{"model": "sound classifier", "dataset": "struck, bounced, scraped and rolled objects made by modal synthesis", "input": "waveform_16khz", "norm_position": "pre", "subsampling": 2, "width": 128, "positions": "conv", "pooling": "mean", "l1_shrink": 0.003, "ema_decay": 0.995}
Rows from expert 6 of block 7, named by matrix and row number. Rows with one number belong to one neuron. Each number is 50 + 10 x the weight over the matrix's rms, rounded and kept within 0 to 99. All counts start at 0.
# up: expert up (model.blocks.7.mlp.up, 16x128x128), inputs 0-127
# down: expert down (model.blocks.7.mlp.down, 16x128x128, transposed), outputs 0-127
up.90:50 46 03 50 59 53 49 50 44 61 51 49 54 66 55 52 50 55 46 50 60 49 51 48 50 60 39 49 50 46 64 51 51 53 51 57 49 40 85 47 69 47 35 44 53 50 52 50 52 53 50 43 57 43 52 52 50 51 64 47 40 47 50 50 56 50 50 55 51 44 50 49 55 50 58 54 59 49 51 50 52 49 49 51 50 53 50 58 80 50 60 51 49 50 49 50 50 53 50 46 48 35 66 50 51 34 56 56 51 44 50 53 50 57 56 49 61 49 47 51 50 48 49 50 39 51 50 54
up.91:95 39 24 62 79 63 53 57 30 27 17 26 29 49 95 52 51 56 57 78 88 55 32 81 29 34 16 59 12 46 76 39 32 39 40 68 52 12 65 34 65 18 56 31 53 69 51 38 56 55 57 50 66 43 61 71 54 33 60 42 42 70 53 51 51 68 32 24 78 26 82 84 54 33 55 44 58 42 58 39 48 45 24 38 43 51 73 62 74 51 89 67 41 42 53 42 34 29 46 88 31 37 98 52 32 52 98 73 61 50 44 51 60 48 66 40 57 57 76 57 67 51 32 56 25 46 52 99
up.92:52 35 19 49 65 53 50 48 38 69 51 46 50 65 67 64 50 52 46 50 73 53 51 44 45 60 44 50 46 39 62 52 52 55 57 70 41 46 74 48 57 45 33 41 59 53 49 50 53 50 52 37 58 41 54 54 51 52 64 41 39 43 47 50 64 50 51 50 59 39 50 49 70 50 60 53 61 48 48 52 54 47 44 53 49 52 51 68 73 46 59 52 49 50 50 50 48 51 50 51 45 29 73 46 51 28 60 63 54 46 50 63 50 63 50 49 60 48 41 49 45 47 49 53 43 51 50 52
up.93:61 53 48 47 54 46 59 45 49 55 49 49 70 48 51 38 50 63 41 68 65 51 30 56 52 50 60 34 58 47 53 41 32 52 40 49 53 56 47 48 58 40 53 54 49 60 44 32 49 60 51 39 58 47 49 38 59 46 42 56 44 52 61 50 60 50 29 56 47 60 46 49 71 49 60 43 45 52 57 70 41 47 53 46 54 49 45 46 56 50 53 55 58 49 40 48 43 42 33 64 50 28 46 53 51 46 45 52 55 36 50 39 46 86 48 56 46 57 43 58 56 57 59 54 55 47 51 50
up.94:70 58 52 48 48 49 62 49 51 32 29 54 60 52 48 39 50 64 45 53 47 49 37 70 48 43 63 41 42 45 47 44 31 55 33 38 58 56 43 48 75 37 64 60 44 44 52 41 63 62 52 48 65 51 44 42 55 38 39 65 53 46 65 49 48 49 37 52 50 64 47 55 59 42 54 46 44 55 75 57 36 54 59 45 54 37 43 40 52 55 47 50 51 47 34 47 44 31 33 68 43 53 36 53 56 64 49 50 57 34 50 39 41 41 38 58 48 65 51 51 64 58 58 51 54 40 47 57
up.95:51 37 31 52 69 58 49 44 47 65 53 38 47 67 47 58 50 53 52 53 58 49 47 47 29 54 35 53 55 52 62 56 42 52 52 57 49 53 67 43 53 49 38 42 52 41 46 51 50 48 50 38 53 49 59 63 49 50 62 44 35 43 44 50 49 55 51 46 59 31 56 48 52 48 53 56 71 37 51 63 51 52 39 62 47 51 61 68 74 43 60 50 48 55 58 49 47 48 49 52 61 39 66 45 49 34 65 50 55 50 50 76 60 50 53 45 75 49 47 55 50 48 43 52 28 45 51 47
up.96:45 29 48 51 54 53 43 51 53 52 50 43 47 59 49 52 50 50 52 44 44 48 59 50 42 53 43 53 59 52 51 49 51 47 50 53 53 56 60 48 40 50 50 43 41 50 33 57 56 48 42 53 51 51 51 67 52 46 71 51 35 47 38 50 52 50 55 47 58 40 61 56 49 46 53 62 74 42 48 52 51 64 25 46 37 45 64 62 51 41 57 47 52 59 60 51 50 56 49 44 63 56 58 35 51 42 61 48 52 52 50 61 55 47 52 44 65 48 50 50 50 54 32 52 35 54 50 40
up.97:52 39 11 52 56 54 49 50 45 67 48 48 51 80 56 58 50 54 45 51 57 37 47 46 50 68 42 48 46 47 59 48 51 53 51 61 49 48 78 47 60 46 39 47 56 54 47 50 54 51 51 31 59 39 56 49 52 52 66 44 42 44 48 50 52 49 47 55 51 41 50 48 63 47 56 51 61 50 49 56 55 50 51 54 46 50 50 65 77 42 55 51 49 53 50 50 49 56 49 50 51 32 62 45 51 31 54 53 53 47 50 67 55 51 52 46 58 49 45 50 50 47 48 52 46 52 51 50
up.98:50 41 41 55 61 53 49 48 55 52 38 41 47 61 48 51 50 50 55 56 49 46 50 54 51 61 39 55 47 61 63 42 28 45 52 54 50 34 62 44 50 52 46 39 49 63 44 30 63 45 52 41 52 45 52 54 60 50 59 51 37 51 44 50 77 50 40 49 54 41 54 53 52 34 54 56 57 46 48 52 55 55 38 52 43 46 54 63 55 49 64 61 51 54 62 49 43 50 41 50 55 34 74 46 41 43 59 49 56 56 50 53 57 61 55 36 58 49 40 58 51 52 41 52 43 51 53 49
up.99:48 48 50 46 49 50 44 45 53 48 52 53 51 56 54 56 50 47 51 46 51 51 61 49 47 58 48 42 65 51 47 59 49 53 52 53 49 57 59 52 49 52 48 50 49 51 47 55 42 47 20 48 49 52 51 49 46 53 53 48 53 45 44 50 38 49 55 52 49 47 49 54 48 50 49 54 53 55 59 54 52 53 50 53 49 42 54 56 49 54 48 56 43 50 57 54 52 49 48 47 50 46 50 48 55 50 54 49 48 52 50 50 52 49 52 49 50 49 46 52 46 43 49 49 50 45 50 38
up.100:46 52 48 48 57 54 49 40 59 60 65 48 55 46 48 54 50 48 49 42 52 52 60 41 50 68 48 36 69 52 47 66 56 62 59 65 43 50 55 49 42 56 42 49 51 41 48 57 41 46 12 40 45 53 56 49 45 55 50 39 48 41 47 50 45 48 71 52 50 44 47 36 46 56 49 58 48 51 50 56 51 42 53 59 54 54 50 53 49 63 44 63 44 50 55 61 51 54 45 48 44 39 50 47 52 55 50 48 49 50 50 53 52 54 56 51 50 50 31 61 39 39 53 48 46 42 51 51
up.101:38 51 34 47 47 49 45 45 48 57 63 50 64 56 47 58 50 52 49 49 47 27 42 49 41 51 53 55 51 46 47 59 54 36 47 61 51 67 55 52 48 54 47 52 56 41 48 59 58 60 33 39 56 51 50 48 49 50 53 48 54 31 56 50 33 48 63 53 70 57 49 50 46 51 49 46 47 52 55 53 50 44 54 62 47 52 56 47 71 48 45 47 49 51 43 58 54 52 54 51 53 53 47 42 55 49 49 51 49 40 52 68 53 42 47 54 49 52 61 44 51 48 51 47 54 51 51 41
up.102:66 40 20 56 73 61 49 51 40 49 41 42 46 66 60 48 50 54 47 60 66 49 40 60 37 51 28 49 35 44 75 40 48 49 47 54 50 42 64 39 68 34 47 35 54 48 49 51 62 51 53 48 63 41 61 61 58 47 59 51 39 55 48 50 51 53 45 43 64 35 58 60 69 36 57 53 62 47 69 51 49 55 47 49 40 49 57 59 80 48 80 48 48 54 49 44 40 50 48 62 46 36 76 48 49 43 78 60 64 52 49 54 60 50 52 39 64 51 56 64 57 50 40 58 38 53 55 65
up.103:46 35 45 51 51 51 47 48 58 42 45 41 45 54 40 48 50 52 53 43 42 43 52 56 46 50 45 53 52 53 47 47 51 47 45 49 52 51 62 49 46 52 53 44 47 43 38 57 53 47 41 46 52 51 53 66 62 47 66 55 40 50 48 50 45 52 55 41 65 43 64 67 48 47 49 51 59 34 57 53 47 61 33 45 40 44 65 49 53 44 57 48 47 55 59 51 49 51 49 50 61 58 55 46 50 53 58 47 53 58 50 52 57 42 50 42 67 52 51 51 56 52 42 50 43 53 50 44
up.104:56 47 52 34 43 36 48 47 49 42 44 60 63 43 67 40 50 61 47 49 53 51 42 61 62 48 61 39 56 66 65 46 46 44 40 46 58 33 45 48 86 43 53 61 52 72 53 34 53 56 46 51 55 39 40 39 65 47 44 58 42 50 62 50 61 48 34 71 49 64 51 40 58 45 47 46 45 58 46 47 39 53 30 47 54 43 48 45 49 42 80 49 53 45 45 35 46 57 43 44 41 47 40 61 63 53 42 57 48 35 50 37 44 73 39 59 49 58 53 34 56 65 60 48 60 41 46 59
up.105:49 50 48 53 50 54 51 45 52 47 50 49 47 70 60 49 50 48 49 38 42 34 51 60 38 46 33 53 26 49 55 47 55 43 48 48 50 50 69 61 52 52 52 46 50 41 47 54 66 48 31 52 54 53 44 55 36 51 51 55 50 42 49 50 43 67 53 44 56 51 47 58 45 47 50 59 66 56 45 48 49 65 38 57 40 60 61 49 55 40 52 42 45 51 50 55 57 50 52 42 58 60 50 44 53 49 59 48 50 54 50 49 50 36 50 46 65 53 56 43 57 50 39 37 48 45 51 61
up.106:51 40 10 54 62 57 49 46 43 64 53 43 55 62 67 53 50 53 48 53 60 46 46 47 47 61 35 51 48 41 68 48 51 51 54 61 46 47 86 44 71 42 38 42 50 49 46 50 59 52 51 36 62 42 59 52 53 50 59 45 40 46 47 50 54 50 53 54 54 45 51 45 71 48 59 56 54 46 49 57 52 50 45 54 46 52 50 63 80 46 58 51 51 52 50 50 47 51 49 51 48 35 64 48 50 36 65 58 54 40 50 54 52 60 53 45 57 49 45 54 48 45 44 53 40 51 52 54
up.107:50 42 08 50 63 52 49 50 43 66 51 49 53 66 53 54 50 54 46 52 65 48 51 48 50 60 39 48 50 45 62 51 51 53 51 62 49 42 83 46 70 47 37 43 56 50 51 50 52 52 50 37 60 41 52 51 50 51 64 47 41 47 50 50 55 50 50 54 53 43 50 49 58 47 55 55 64 49 51 53 52 49 49 51 48 53 49 60 82 49 63 54 48 50 49 50 49 52 50 49 48 35 70 50 51 34 54 61 54 45 50 53 50 52 51 49 65 49 46 51 50 48 49 50 41 51 50 52
up.108:86 41 25 63 77 64 53 55 34 34 16 26 36 54 74 49 50 57 52 77 82 53 33 77 31 36 18 55 15 49 74 40 37 36 40 60 51 21 62 30 70 19 57 30 51 68 51 36 60 53 55 50 68 42 59 70 56 37 60 50 43 69 53 50 56 65 29 30 74 28 73 79 51 31 56 49 64 44 55 46 46 50 34 39 44 49 65 58 72 53 89 69 49 49 51 39 33 33 45 71 38 33 96 50 42 52 81 67 65 47 45 50 62 49 57 36 63 58 65 60 65 54 39 57 25 42 53 90
up.109:55 42 06 49 67 57 50 49 43 56 50 49 50 54 52 53 50 56 49 62 69 49 50 49 51 54 38 49 57 49 74 50 47 57 51 52 47 36 80 33 68 46 42 45 57 50 54 49 51 52 50 40 55 32 51 52 59 51 54 47 48 44 50 50 61 50 46 51 54 41 50 48 53 48 62 52 56 48 48 54 51 47 49 51 53 53 52 54 81 51 63 51 51 49 49 42 47 50 49 47 47 28 64 51 52 45 54 55 56 48 45 52 50 71 55 48 57 50 50 66 49 48 50 49 42 44 50 62
up.110:50 51 51 50 51 50 70 45 53 56 48 50 52 52 38 34 50 57 47 42 42 36 47 65 43 44 52 49 46 40 39 54 50 51 39 41 57 59 54 55 59 44 55 53 43 39 46 44 54 52 48 43 55 57 51 51 54 44 49 63 42 53 54 50 39 51 51 37 57 58 58 75 53 35 51 49 47 43 72 60 39 57 52 39 49 45 51 45 53 48 61 46 55 49 41 51 45 42 45 58 52 62 43 51 59 59 53 47 58 45 50 43 48 48 42 49 52 60 54 61 61 53 53 49 54 47 52 48
up.111:50 43 41 57 62 55 48 41 51 72 55 43 49 68 52 53 50 51 54 48 59 46 53 46 44 60 38 51 49 62 55 56 46 48 53 58 51 52 63 42 43 51 40 41 53 50 46 53 57 39 50 43 50 50 55 52 51 48 59 47 42 49 41 50 52 52 51 49 54 43 55 48 50 47 51 58 63 45 47 51 52 53 40 54 44 49 55 69 60 47 71 46 53 55 57 51 46 50 49 43 56 36 69 44 49 43 59 49 54 50 50 59 60 50 52 42 57 49 50 57 50 53 42 53 39 51 52 48
up.112:99 37 26 65 82 60 54 58 25 27 14 26 28 49 99 54 51 55 56 72 95 57 33 80 29 34 13 60 07 43 78 38 27 38 41 66 53 14 65 33 65 14 55 34 53 71 53 38 59 56 58 50 64 43 61 69 53 30 60 44 42 71 52 51 53 77 33 20 77 21 77 87 55 31 54 45 60 38 58 40 48 46 30 31 44 50 69 65 74 51 91 62 40 43 51 41 35 24 45 84 31 35 99 54 30 51 99 77 61 50 37 52 58 48 62 40 55 56 80 56 65 49 28 54 29 46 52 99
up.113:53 39 12 49 57 52 48 49 41 66 51 50 52 73 56 59 50 52 43 49 63 44 44 46 45 69 45 47 41 41 58 51 51 54 51 69 48 48 79 48 62 46 36 44 53 56 50 52 60 51 49 34 59 41 54 51 50 52 65 44 43 41 48 50 53 50 50 53 53 42 50 50 70 49 54 51 59 49 51 55 53 49 50 53 48 53 50 62 81 43 55 51 46 50 50 51 49 59 49 50 48 33 64 45 52 31 57 59 52 46 50 63 51 54 51 49 59 49 49 50 49 46 49 51 47 51 51 49
up.114:51 40 27 54 65 59 49 49 39 57 50 43 46 67 55 60 50 51 52 54 61 45 43 48 36 58 37 53 58 46 59 56 49 57 54 58 39 47 69 49 66 47 41 43 58 53 49 55 50 48 50 45 64 47 60 66 48 51 61 40 31 28 44 50 54 53 50 41 67 35 51 47 55 50 54 58 68 39 48 69 55 52 39 58 50 52 59 69 79 46 72 55 43 57 53 48 45 49 48 54 49 41 63 49 51 34 61 56 50 43 50 79 56 60 52 47 75 47 48 48 44 45 47 50 30 44 52 48
up.115:62 59 47 56 41 42 61 63 56 53 51 61 73 42 59 36 63 68 34 83 74 55 36 52 66 43 63 31 61 47 74 36 40 56 37 42 65 28 54 33 63 35 53 64 42 44 51 33 53 66 90 30 55 47 43 30 55 47 39 60 60 67 65 46 82 33 22 77 42 67 39 36 69 54 67 37 19 73 81 57 40 16 90 33 59 44 24 38 42 67 32 54 57 40 29 24 52 29 36 61 25 21 37 76 34 62 45 70 52 29 47 25 37 74 40 65 24 61 47 87 58 57 66 47 62 44 52 84
up.116:49 39 47 52 54 51 47 45 62 43 47 45 47 57 44 46 50 53 55 43 44 44 57 57 42 44 49 53 49 51 41 50 50 46 43 48 52 53 62 48 49 52 56 47 45 39 33 57 51 46 43 39 52 54 60 65 62 48 62 57 32 53 49 50 38 53 56 31 64 44 66 69 48 47 48 48 55 38 59 61 45 60 34 44 40 39 62 48 51 37 61 48 47 55 66 47 48 50 51 59 67 58 51 49 50 51 61 47 55 56 50 50 58 39 50 44 66 54 52 52 57 54 42 50 46 52 50 46
down.90:55 53 46 51 49 46 49 55 51 43 59 49 52 50 62 50 55 44 50 49 52 63 57 47 51 49 61 46 45 37 44 44 55 50 54 58 51 46 49 50 51 46 49 53 50 46 51 64 48 54 46 46 49 48 49 49 50 47 52 45 53 42 53 46 37 47 52 54 50 59 50 55 57 55 50 45 42 54 58 50 52 45 58 50 52 46 43 48 52 51 52 49 47 50 41 47 50 42 54 56 44 47 38 50 53 47 52 51 50 53 54 43 45 51 37 55 43 49 55 49 49 55 51 52 51 53 54 48
down.91:19 68 00 40 81 58 83 49 38 53 49 27 34 65 44 51 52 53 91 59 79 74 70 56 75 70 45 60 67 89 38 76 00 47 48 47 23 10 62 63 54 62 47 39 65 32 81 34 42 35 53 50 65 66 76 59 23 88 34 44 43 54 41 12 72 60 49 38 54 08 41 36 07 99 31 54 46 33 55 40 49 49 41 42 98 46 47 55 71 93 33 50 38 14 74 34 63 36 09 36 22 79 67 96 46 82 46 58 49 59 24 40 82 48 75 26 44 55 50 52 45 41 44 27 38 02 26 99
down.92:62 54 50 57 48 51 48 51 63 39 63 43 49 50 65 52 52 42 52 49 50 59 66 52 51 48 58 43 45 33 43 45 55 49 53 59 53 44 49 50 48 47 50 62 50 45 51 59 43 63 51 49 48 48 49 49 46 47 43 47 55 46 53 45 45 52 51 54 48 63 48 55 53 53 50 44 43 52 60 43 50 48 63 50 55 47 41 38 46 52 53 50 48 50 35 47 50 45 53 57 49 48 19 50 51 50 50 36 43 56 49 36 41 53 45 59 45 47 60 54 50 55 49 51 53 53 63 48
down.93:53 55 55 52 46 43 45 42 53 35 83 36 53 55 64 57 55 51 42 42 57 50 43 51 48 63 59 31 51 21 45 46 61 47 50 52 46 38 44 48 51 49 41 57 47 49 52 66 31 55 44 33 52 49 50 45 50 42 54 34 49 47 63 50 38 52 70 57 52 55 49 65 60 78 49 35 43 44 57 44 48 39 66 57 56 47 49 48 59 47 55 51 42 52 43 67 47 56 53 59 51 25 47 56 65 53 43 50 47 56 48 37 33 59 25 66 55 48 68 47 47 58 64 51 52 55 49 43
down.94:56 46 34 46 46 52 49 43 61 40 73 33 47 49 62 48 46 66 41 34 59 52 47 51 42 53 53 24 64 33 40 33 53 47 48 40 43 43 53 55 50 53 56 55 45 52 51 61 27 71 40 68 50 62 52 43 52 45 45 50 35 54 60 50 52 38 70 50 58 40 44 70 49 79 60 42 51 31 54 46 40 52 65 59 66 39 39 48 51 42 30 55 53 48 39 59 39 55 52 78 56 38 52 65 53 49 44 48 48 80 35 31 42 46 04 69 58 57 61 39 52 92 66 64 50 54 63 46
down.95:56 61 52 49 51 47 49 53 61 48 75 46 51 50 60 57 53 39 53 42 41 57 59 45 46 50 60 50 46 37 48 49 61 49 56 53 49 49 46 47 50 50 48 60 52 38 50 55 39 55 52 46 46 49 49 53 51 48 51 41 49 50 51 52 47 48 52 59 43 63 48 50 70 65 51 40 42 53 63 44 55 46 53 51 52 53 48 44 50 51 50 37 42 54 45 53 49 45 55 58 47 45 25 45 54 52 51 49 46 53 55 34 43 59 31 60 38 43 52 53 54 70 49 50 51 53 53 53
down.96:71 49 56 66 45 47 42 61 63 59 53 51 56 49 68 54 56 46 41 52 36 51 47 48 47 50 68 50 50 49 59 50 57 53 51 59 64 53 36 36 47 50 47 63 53 38 42 54 48 51 57 50 48 51 44 51 60 35 49 48 51 47 50 48 55 50 44 53 37 61 44 46 57 62 62 42 39 54 62 45 54 46 55 53 61 55 29 44 46 49 53 55 42 59 45 44 46 46 52 59 44 38 33 45 47 50 49 35 51 48 56 41 44 65 36 58 40 47 57 54 55 62 58 55 64 56 46 40
down.97:54 50 26 53 47 52 47 55 50 37 62 47 50 51 60 51 54 42 50 46 53 61 56 50 51 58 58 45 41 35 44 45 55 50 53 59 49 45 50 47 58 46 49 50 50 43 51 58 47 55 49 45 47 50 49 49 48 48 52 45 51 33 55 48 40 49 53 54 60 57 50 54 54 55 49 46 44 54 58 49 54 48 63 51 56 51 41 49 45 51 61 45 40 49 34 47 50 55 48 54 45 46 25 49 55 47 51 57 46 58 54 43 46 60 41 51 43 44 56 53 47 56 49 51 51 53 56 47
down.98:53 57 56 61 50 50 50 56 57 49 75 50 52 46 63 57 59 37 44 49 48 61 55 40 53 57 61 35 46 32 48 52 61 49 60 54 50 49 41 44 48 50 43 61 52 35 52 58 42 53 52 45 42 47 47 49 50 40 48 39 44 38 48 52 41 48 49 58 42 62 50 48 68 67 49 32 37 52 68 46 54 37 59 48 57 56 36 47 45 50 58 39 44 67 36 47 45 43 51 60 44 34 29 48 51 46 49 49 46 50 52 43 41 63 35 60 40 46 69 55 47 71 55 49 50 55 52 48
down.99:56 62 57 57 56 57 48 58 49 55 51 55 47 52 56 51 50 47 62 49 37 50 62 48 49 44 48 55 58 50 65 47 44 56 50 43 48 48 45 50 48 48 52 57 51 41 50 46 47 42 53 54 50 59 41 52 50 45 46 50 52 36 45 56 52 48 40 51 44 61 49 48 56 50 53 44 48 53 62 52 47 49 38 47 52 57 52 42 50 53 54 49 49 60 49 48 53 35 43 50 50 60 42 49 47 53 47 48 53 48 42 46 49 51 48 45 44 47 45 45 49 60 54 46 49 50 48 60
down.100:49 64 33 41 53 57 58 54 40 63 17 65 56 56 41 50 44 55 57 46 48 45 76 48 50 40 45 70 58 48 57 53 33 63 48 48 41 53 54 59 51 47 54 55 53 53 55 34 44 44 55 40 61 66 33 52 35 56 38 50 61 35 54 51 49 46 47 64 50 55 54 49 43 42 50 50 35 59 52 54 43 50 31 43 46 64 67 38 61 51 55 50 56 50 59 38 60 37 45 35 49 69 58 51 55 53 45 50 54 38 42 58 44 41 72 45 46 47 38 46 45 45 51 43 50 53 45 58
down.101:45 57 50 42 48 48 44 61 51 46 50 52 53 48 55 58 55 42 49 47 44 60 62 46 50 51 64 49 53 46 56 52 68 43 57 52 46 53 29 49 49 53 50 54 50 48 50 47 48 60 48 56 47 50 33 44 29 48 42 37 59 51 50 52 48 44 45 67 43 66 45 47 57 55 52 44 39 50 58 34 66 54 46 52 52 82 46 51 34 49 54 47 35 53 35 41 52 62 56 53 57 64 32 47 45 38 48 46 34 45 55 49 48 62 44 62 40 44 53 45 43 54 59 50 58 65 51 46
down.102:47 59 39 54 55 43 57 56 50 48 51 50 51 48 59 53 53 42 57 47 55 63 58 48 60 61 56 45 52 47 50 53 49 46 53 49 44 49 45 52 52 49 48 54 51 39 53 49 50 51 52 50 49 50 45 46 40 50 56 44 52 47 46 40 44 45 52 55 44 46 42 48 60 56 49 39 46 51 61 48 55 49 45 55 65 54 46 49 43 55 50 32 37 49 50 47 49 41 43 47 47 55 40 56 60 55 50 50 48 48 53 46 45 59 36 49 46 45 52 37 48 56 53 43 48 47 53 60
down.103:76 58 51 53 46 39 36 58 62 53 53 49 56 52 79 50 54 48 42 50 40 51 49 47 45 49 74 47 46 32 54 48 61 54 50 57 60 52 46 41 50 51 48 64 48 52 41 58 43 53 47 40 51 46 41 44 50 41 49 44 54 46 50 52 48 54 50 59 33 66 38 46 59 60 54 45 39 57 59 50 54 51 58 59 55 52 38 45 54 41 56 54 34 56 42 54 44 47 61 61 50 38 30 47 57 40 50 39 49 53 56 46 37 66 29 64 45 52 63 53 55 64 63 56 66 57 50 40
down.104:52 46 23 70 46 45 62 41 43 57 50 35 46 51 60 75 50 27 43 44 50 49 35 43 60 71 54 34 47 34 29 47 70 45 60 58 49 38 53 63 52 49 31 68 51 46 50 62 67 55 47 38 51 49 61 49 51 47 60 42 34 52 58 50 58 45 67 54 67 58 54 48 77 80 46 44 54 40 50 42 65 45 74 71 48 53 37 65 68 41 53 37 39 52 41 79 40 65 52 46 43 29 43 49 60 36 44 51 47 48 60 45 31 48 28 56 50 37 48 51 53 44 45 50 60 50 77 31
down.105:38 55 60 45 36 50 56 73 65 44 48 52 52 49 62 46 48 45 45 44 45 50 39 52 58 49 63 44 61 33 54 44 66 53 49 51 48 51 45 58 44 55 50 55 44 43 46 48 48 65 46 75 32 40 46 46 50 49 51 64 71 82 62 55 67 46 42 66 40 58 39 46 66 55 59 40 43 55 62 50 52 60 59 68 44 47 35 45 22 40 42 51 57 42 43 53 53 50 66 56 48 66 40 51 39 43 47 44 39 55 63 46 65 49 47 55 39 39 55 49 51 46 70 66 71 67 70 42
down.106:55 55 51 55 48 48 54 53 62 48 62 48 50 51 61 50 49 44 53 47 48 58 51 50 54 50 56 46 45 43 46 45 56 49 53 56 50 44 50 49 52 47 49 51 52 38 51 60 52 49 48 49 49 47 49 49 50 44 53 45 50 46 51 47 49 53 52 53 52 57 49 52 58 56 50 46 47 53 57 43 52 49 57 51 54 48 46 49 48 51 56 45 49 50 44 56 47 48 52 52 44 41 40 51 52 45 50 40 46 51 51 43 48 51 38 55 46 48 55 58 49 54 58 54 52 52 58 49
down.107:55 52 43 52 49 47 49 55 52 43 63 49 52 50 62 50 55 44 50 48 52 62 59 46 52 49 61 41 42 35 44 44 55 49 53 59 50 46 49 50 50 46 49 52 51 46 51 63 47 54 47 45 49 48 49 49 49 48 52 45 53 45 53 46 39 47 54 55 50 59 49 55 60 55 50 45 42 54 58 49 52 46 59 50 52 46 43 48 50 51 52 47 47 49 42 48 50 47 54 56 44 44 37 50 55 47 52 51 49 53 54 43 44 52 38 55 43 49 54 47 49 55 51 52 51 53 55 48
down.108:32 62 00 43 68 57 67 49 46 49 51 40 34 62 48 52 50 51 88 59 70 72 61 51 63 65 46 56 66 66 46 66 16 46 52 44 32 24 57 59 55 59 48 41 55 44 67 40 44 37 52 49 58 62 58 49 35 76 45 43 42 52 42 24 51 53 50 38 48 17 38 52 31 82 42 53 48 40 55 42 49 48 39 47 90 44 48 55 56 72 43 49 37 31 57 43 54 38 22 45 42 59 62 80 56 67 52 53 49 61 35 42 69 53 57 30 48 50 51 51 48 47 45 34 36 24 44 90
down.109:56 63 38 49 47 46 48 56 50 43 56 50 53 49 66 49 55 46 47 49 51 67 57 48 50 47 65 49 47 37 46 42 55 47 50 56 52 48 48 50 49 46 50 54 60 50 50 55 30 55 50 50 52 48 41 48 55 46 52 45 54 49 54 47 51 46 51 58 46 57 49 55 54 55 52 42 35 54 59 55 50 46 57 53 60 45 40 47 47 49 51 50 49 50 37 48 48 42 56 60 44 49 43 50 51 47 52 54 51 55 50 43 40 52 33 55 38 50 57 49 49 59 54 53 52 55 57 47
down.110:42 48 40 53 45 37 36 49 51 45 65 40 56 62 63 44 46 47 54 41 53 51 48 49 46 58 62 37 65 39 51 50 61 26 45 33 47 51 49 56 54 53 63 57 45 51 41 72 32 61 31 55 59 50 47 43 46 49 55 51 50 45 55 52 41 48 67 52 47 54 42 53 53 63 63 44 50 42 56 51 47 67 51 65 51 48 45 50 49 38 47 49 35 56 35 67 46 44 54 70 62 41 35 47 52 36 52 44 46 56 37 31 49 49 33 66 56 55 69 48 62 64 52 54 56 58 56 36
down.111:56 54 56 51 52 47 48 52 51 50 74 49 52 45 65 56 56 39 48 49 46 56 57 39 50 51 62 47 50 37 51 54 60 49 57 51 49 53 42 45 49 49 46 58 51 40 52 51 49 53 51 51 46 49 48 53 48 44 47 40 46 40 47 52 43 47 48 60 42 65 50 47 66 62 50 43 41 51 64 47 58 46 51 51 58 56 44 44 46 50 58 34 44 58 37 42 47 49 51 55 47 46 15 45 50 46 49 50 48 46 57 40 41 65 40 65 40 45 57 50 49 64 55 50 50 52 52 49
down.112:16 69 00 44 86 59 91 50 30 61 47 19 37 66 38 50 53 57 92 59 84 74 81 55 80 72 44 64 66 99 37 83 00 49 41 43 22 04 61 62 52 52 47 36 69 27 87 32 38 36 55 49 82 67 69 62 26 97 31 45 41 48 41 08 72 64 48 34 72 12 44 34 00 96 31 55 44 25 54 40 46 49 42 32 99 46 49 55 83 98 31 45 40 08 75 28 61 32 00 29 19 87 70 99 46 88 44 59 49 58 15 42 83 47 82 24 45 72 45 56 45 39 42 24 36 00 19 99
down.113:56 52 33 51 49 50 48 55 51 40 67 45 49 51 61 51 55 43 52 47 53 60 60 49 51 49 57 40 38 38 43 46 56 49 53 60 50 44 49 49 51 46 49 51 50 44 52 61 49 55 43 48 48 49 50 51 46 48 50 44 52 47 52 45 40 49 52 51 51 59 50 55 57 55 49 44 43 53 58 45 53 47 62 49 56 52 42 38 50 52 54 45 43 50 36 47 50 50 52 57 43 46 27 50 55 50 52 49 48 56 54 39 44 52 43 53 44 48 57 53 49 58 49 51 51 55 55 48
down.114:65 59 50 54 51 50 47 50 64 44 67 44 54 49 63 55 53 41 56 41 48 57 58 47 48 49 69 48 49 39 49 48 58 48 55 53 50 46 46 47 50 49 47 59 52 41 50 58 27 56 53 36 49 50 45 48 50 44 46 44 48 39 52 50 40 48 52 53 41 66 49 52 56 57 51 40 40 52 66 41 43 46 61 53 55 55 45 44 46 50 52 46 44 54 38 46 50 42 52 61 47 50 32 49 51 56 50 48 43 52 50 31 44 58 38 61 39 48 62 56 58 67 52 51 51 53 53 51
down.115:62 49 00 70 38 54 45 38 33 19 45 49 62 56 48 58 48 56 15 59 62 48 36 58 50 80 50 13 55 37 58 45 70 53 46 54 52 08 68 45 63 46 38 49 66 57 53 69 40 65 52 43 82 45 35 19 59 41 40 45 41 30 58 44 84 49 44 60 72 40 50 56 63 69 44 55 38 48 43 45 44 48 99 54 74 50 35 54 86 67 53 49 43 47 17 56 41 60 42 47 49 26 45 55 57 43 43 57 47 55 33 37 20 82 39 71 52 52 55 51 47 68 65 53 50 45 53 39
down.116:73 61 45 50 46 39 33 56 60 49 58 48 58 52 72 49 50 51 38 48 41 49 49 49 38 50 68 48 50 31 57 51 63 54 49 52 59 52 46 41 48 51 49 72 47 51 43 59 36 56 44 47 53 46 45 42 54 45 49 48 57 49 51 53 48 55 57 61 38 63 42 50 64 57 58 45 44 52 55 47 53 54 58 59 52 54 38 42 56 42 54 54 35 61 42 57 44 50 61 60 51 37 34 46 54 40 48 39 49 56 54 39 39 66 33 64 40 51 64 53 62 64 59 59 60 58 53 39